python train.py --encoder_arch="swin" --model="image VQ-VAE" --dataset="simulated stained blood smears" --train_examples=195000 --image_size=64 --crop_scale_min=1 --horizontal_flip=true --translate=0.12 --color_jitter=0.1 --bottleneck="vq" --downsampling_factor=8 --encoder_norm="layernorm" --encoder_norm_position="pre" --encoder_activation="gelu" --encoder_mlp_ratio=3 --encoder_head_dim=64 --encoder_fused_qkv=false --encoder_bias="all" --encoder_qk_norm=false --encoder_parallel_block=false --encoder_inner_norm=false --encoder_moe="top_k" --encoder_num_experts=8 --encoder_moe_every=2 --encoder_expert_mlp_ratio=2 --encoder_experts_per_token=2 --encoder_shared_expert=true --encoder_patch_size=[4, 4] --encoder_conv_stem=true --encoder_depths=[5, 5] --encoder_widths=[80, 160] --loss="l1" --latent_channels=8 --decoder_norm="batchnorm" --decoder_activation="leaky_relu" --decoder_widths=[64, 128, 128, 128] --decoder_blocks_per_level=1 --decoder_block="sep" --decoder_attention=false --decoder_upsampling="pixel_shuffle" --codebook_size=256 --residual_init="none" --optimizer="soap" --beta2=0.95 --learning_rate=0.0032 --beta1=0.95 --shampoo_beta=0.95 --eps=1e-08 --precondition_frequency=16 --max_precond_dim=1024 --one_sided=false --adamw_lr_other_params=0.00081 --max_grad_norm=0.5 --max_steps=4000 --batch_size=48 --epochs=1.0 --lr_schedule="wsd" --decay_fraction=0.2 --final_lr_fraction=0.1 --warmup_steps=200 --weight_decay=0.1 --adamw_weight_decay_other_params=0
Rows from block 1 of the decoder of a small image VQ-VAE, named by matrix and row number. Rows with one number belong to one channel. Each number is 500 + 50 x the weight over its row's rms, rounded and kept within 0 to 999. All counts start at 0. Numbers have three digits each. After the name is the row's rms in percent of the matrix's.
After each channel's rows are labels from the 100 images, of 14976, where the channel reaches its highest value: "top examples" is what is common among them. Only what is clearly more common there than usual is listed. The data: simulated stained blood smears. In brackets: how many of the 100, against the usual share in percent.
# convs1: first pointwise conv (decoder.mid.1.convs.1.weight, 128x128x1x1), inputs 64-127
# convs3: second pointwise conv (decoder.mid.1.convs.3.weight, 128x128x1x1, transposed), outputs 64-127

convs1.117 103:499356453513528507539554522498562541470534556484537435507457482504539522511434562424460523526467495514370557486561485491462487460476422423471539496433475483485506470494443500506523420560510542
convs3.117 097:423524534469459512425506526523536527446449567507506324477490433573464476543425599577449463510508423378454479401623423497456563482501500464593505531486460529526512546540560616501515573521428494
top examples: kidney-shaped nucleus (54 vs 14.4)

convs1.25 096:563441411503459431501558497512385523460574514538468525580450461510494534509482546536546554521540463498504438501450520565475532544466540527503487545514469426527580491538489479542494520492532550
convs3.25 095:455545597473502524464477504526483513549507457562555528438517511555481484474451496531562405620462453419470501560590450526526568503469571513411448581445539521561411565464493537571521517521605496
top examples: crowded (80 vs 40.3); spiky cells (42 vs 14.3)

convs1.98 113:449434538480506464544487464523465498475516507548548510414568529495475472627429562522472555566486574506496487553444463513517503569542562519478478646512347501459595471477469451457547485448507367
convs3.98 098:453452612422447537467570460537509543603519492551464466420532485474573582596493507531512538480541515524401499458514550449520596547456476507594543601582559485568493458539429571560566531490524532
top examples: two lobes with orange grains (47 vs 14.2); dark grains (34 vs 13.9)

convs1.35 117:501485474422448454535513535594538437552507452431460438435508494633484376537474694519401477486420493521498497537502477516580445494534475428521520495536452455509484495500491466384577539512508461
convs3.35 093:489462650438513454481489408511465451588498526564445557541517460407483536498473557510551489556532459413494428504527472593458561474469500489473548547606463418495514553497435420499518489501568479
top examples: kidney-shaped nucleus (60 vs 14.4); round nucleus (35 vs 14.8)

convs1.29 097:522590426420551472578524507505522518501559465459508504613492460508518455441537492501514513518476558556466470481466408447610564579553420434443514615516516540440509445513422432500484391498543532
convs3.29 114:511438566495530454565487507645511463421551531551486469478568535513578516525522505522429483469540489466483532476503482496504473442541387412575596515586464532464471583572482549375490506387468425
top examples: kidney-shaped nucleus (51 vs 14.4)

convs1.47 123:407402499499474383552477419526503507472487471425505469523579447575502508514521523474485500482519478540492457472555465524526572568506516454444519612480409439557515490481611549489595519513474477
convs3.47 097:508440478482560497479568544574606532456470487448429550509494536503467453431578547465464497631434462439476590576494534533471483497547438426561495470456534465449517432493516526544683511576512558
top examples: kidney-shaped nucleus (72 vs 14.4)

convs1.7 092:518492465529430409550693427552618490497431481393589501539543518550435556497512496510609544471457414460582518447512499586550411528541486515443499439510493494518448471509484529450564493478515499
convs3.7 118:524468500527586476575566498505449565476428467583506523482569532433521625506577450506518546461493615571512498499534493509552438519530346567505421472495473491495462494538490511420363523478501539
top examples: kidney-shaped nucleus (72 vs 14.4)

convs1.1 099:554420432553480490522431467538561552448530548637540507545518452508533449450508506446477475453432484491423466477520440451509533596520498508473532624428469517468518513571475538475476521480530508
convs3.1 104:554500463604548519517418544564493437519508464464492537471439481503493485542513448449526475529512460484509432520451515505478444446499561525469543461469473606447569484464470455561564513491438550
top examples: kidney-shaped nucleus (74 vs 14.4)

convs1.121 118:559569564457518596393543543479405439475505475550497489462517592636500477580504479540462448531516572474491546428443490437490536514493542436533596457450446516460545470550466494457624464504536483
convs3.121 105:505433488553616567460497568482551477452464537576499497532459526571469449541455534490451527428531440502429564508527517469485484487480441530471437510524613407456411499480513479477663527590474445
top examples: kidney-shaped nucleus (67 vs 14.4)

convs1.68 099:511561653394482463515513510504446433572501585474485500556551539548527457478496559499505520511495471557479463514492511479486557479547514482536482670607446491314558523487466543489552470517560513
convs3.68 111:498547687407435528421567478524547526494523499438496479477507531515510461568498492531540481547513541470479449474469452495548455497561511442473559659563524480512493445474513490485543440509469554
top examples: dark grains (84 vs 13.9)

convs1.86 109:540485514474433445494523534529441490506431518560469405551588564494485486518422474513604479476545417491569435529546483499565524474522465425481479565474583562418536611485498497626514466471577403
convs3.86 104:512576526529522460460527483502573438536447522385510610510521511440462545480443531511503488538556466546519519505498495623478449548579466431497504514450530520434490450466461465507486464484436621
top examples: crowded (75 vs 40.3); spiky cells (36 vs 14.3)

convs1.2 109:426472529492528456567530544478472524494526484477471491516544435496492533496531509458482526425469398510426455572506534538526546463496520493534485527493590517617493532544482478493459475491491461
convs3.2 072:456444448468496545637485527487537449534459504512495507569508554490425498552381581470483484505468462370529501465532528439528465523457523524584527490563432431435554568535495562493547496522511518
top examples: crowded (81 vs 40.3); small spheres (37 vs 14); no large cell (34 vs 14.4)

convs1.5 098:519432537479502461478555469541434477401581545440512508555413407522469448605589533534448512537496529486552505558416458540509509507587503534488455469627457464566563555585516461481366480479478533
convs3.5 106:520501507505476543426601533542449565558487492443586588496479414469552589563512490496517393510564524494487561490515508571565491482454465443535517472546434453515464439476484459562492446563475559
top examples: two lobes with orange grains (91 vs 14.2)

convs1.116 084:521543452478620519462598455518556551452475490431494488536548443471471364487507591460587478500464485517478463526408458467508567517474473451379510460481540467441442508560514573458528483479516484
convs3.116 080:502469504542464575540512625489524517602477602483526499525489420547474538484519480525576531520409513558478450522602446524485513521458472476539491355513486474519525474484356520467530569523489558
top examples: kidney-shaped nucleus (84 vs 14.4)

convs1.28 106:426514497478503588511433535516484562498454500571524536436480536511526538558554408488498515482583458394457565487497546405508509451510485426428568466483518440571505455552585407550567480504526494
convs3.28 112:513548474424548519514517532516456523447488487579408531407519536439511495470429518405543470521439394417569416549525562544487466593426481370600477525514458479571517566545446473493482456474524503
top examples: kidney-shaped nucleus (100 vs 14.4)

convs1.44 097:492423539498489486532398458443444508546503440602465508488515429577572492623487472517420482499464545502417463478461496487420579507510478406565541606457455492477609566468539428598508515511489470
convs3.44 108:487492466518494524433445562498521515577502471462542531474549488501594568485485539553452559446526460486498447425457436554618577462474370563504412469424457517553461504494485562505490498458505555
top examples: dark grains (51 vs 13.9)

convs1.94 096:484567562531471580428350542534481449559463414478573490471620518559548455522519478501479511505494460475499587471495549397444564579451535493507533419555465512492463512514549522472677534455496523
convs3.94 115:563502441518477542553489566521492512481461541499551548519507552564435492526430446492461467444473627496531476422458418494387483423466494467391505528496561456560414508503456534448460485470479492
top examples: kidney-shaped nucleus (98 vs 14.4)

convs1.67 094:536477488470521641539523419475537484421549557448521472471487492627533477481561587581380533507419609501496572492568478488593508553502564494528481330537519524457516536506407571465561526473578497
convs3.67 120:457442510527459456556447452551556543453609452561396512513524521529511591439418488465439573526504522506536599512594448510579527489473554459434470604475597470474493462497463570429428488530522406
top examples: kidney-shaped nucleus (100 vs 14.4)

convs1.72 092:555471419554537586545485454529492453519486407603510497393465529447542517508476524488473577468513490479566512486585528550412427459578492586581504462412510488530468563486548596525519476531431588
convs3.72 087:532380492515573406545445484488482461489500603598538528479542527458529493487519481530479501602528502528540539407512573560513496445448571488471497477523457432421403453583516403455595584413416538
top examples: crowded (67 vs 40.3); kidney-shaped nucleus (54 vs 14.4)

convs1.107 100:488453532428541478507506500532558466566465484514431446528492499546571591503416478512492392480435519471611470516511458452503526393513464486547569517459480515508517471495519521494545574491484518
convs3.107 119:473615545479503545472460468581516474563519448421470513518519431509419485500527526483483473510518560568534517504486562595516490468495439432519605548563557563458535419473464462515421552495481499
top examples: kidney-shaped nucleus (47 vs 14.4)

convs1.60 110:501521446417519456416506501448484473577496574528436477500465477504512468328512517404543446574548534479560476465455532527484505483467436569567523416549575487519460570492531500451549485501455518
convs3.60 126:453384513458512387475446502544499444418515607529483455472574539498450507398449467474529534527433541468538462500539445532489490452536532517518436430458514468452533577562480461512446487538508416
top examples: kidney-shaped nucleus (85 vs 14.4)

convs1.27 099:466523445533467437500475540442521419521452481564497451521449466540552531483568472433596490426519602535398501512567442478492512491482426538552443396462469577471380589549523466488472514479499606
convs3.27 121:473470602477485470444407504588519414494516597565486411536536521488566565478524469472551475589550555512414494444518481560475553521469445581565479402520428469456555497579521537482469468506459407
top examples: kidney-shaped nucleus (51 vs 14.4)

convs1.96 098:586488505497498504519461433406501447494491520547495445451522560573457501557533601559441479404479493505535414486520572480444492560487445474478560492548493598460588545512480581434417478493542570
convs3.96 111:486447535489567478477521469524537578560616549442551392548476552568473473460554576433583515502477521528524403499529544480594546527504444522515383566467542537478496478492511430504484574516544462
top examples: dark grains (67 vs 13.9)

convs1.8 114:503469556532506348463444461490475460562621499479529463507500478428460491358499494500509486497503496508454463506500495542547489550548529537457515459572444476465522506467454461396498527451497551
convs3.8 105:493502673539483450500492489433566439489527573482578498529513483493473553565458443500499467516502453489530519489529401460543494427380461554513522493517450435478453417495476470590489448510487467
top examples: two lobes with orange grains (97 vs 14.2)

convs1.63 109:427534452532505416443444520533463539554417460504522533586548455379493573534526447470493550549425501514431486563525533495509474512437548417493548458474479436541449568468547638508501505473499421
convs3.63 127:438538475509528431473568465514452549537451535433501391490567468493543418415523444559506464504534444529541447499451514516518497610484421491438640570487466476520442416494452508488458495525524462
top examples: two lobes with orange grains (63 vs 14.2)

convs1.80 093:610524489429413555540392520476387487485429435527515506552497605504449533399528507579569505478570534482462551522468489547555425462562463586449554508450454485523493534444518445543439514598515476
convs3.80 093:392496499391523526459449387497455523520407523549430538523480378513466521466412557451389562388556553547507566413475504506512511524464481457469524449507524551514594439470486527431447485523469479
top examples: crowded (68 vs 40.3)

convs1.22 104:465421576534528532461441532497495532518507532356520478536569445477453514534453441467628449417485536490541517498510552465319521428535455486541443430496494471534518493447471462537558507532470390
convs3.22 099:520491504477605468491482461506486496428451507398472545498507437478510478566443434571481570496454525558479517554461440533530494444532515496501568503421419556522416518523537493484612461573433525
top examples: two lobes with orange grains (48 vs 14.2)

convs1.6 117:547515514486496604455496490461556503567486561491512496435641531465486480418443508453579556494439497492518519540437540457599426503504483496493443509526531494531509541508519521524438594486530513
convs3.6 083:591449513477459514409501518563536548450505479481457525562417479477572416521441488416542523541390461385515425472560480468472523558475447542457479471458478464471434483570505449495522463534592475
top examples: kidney-shaped nucleus (80 vs 14.4)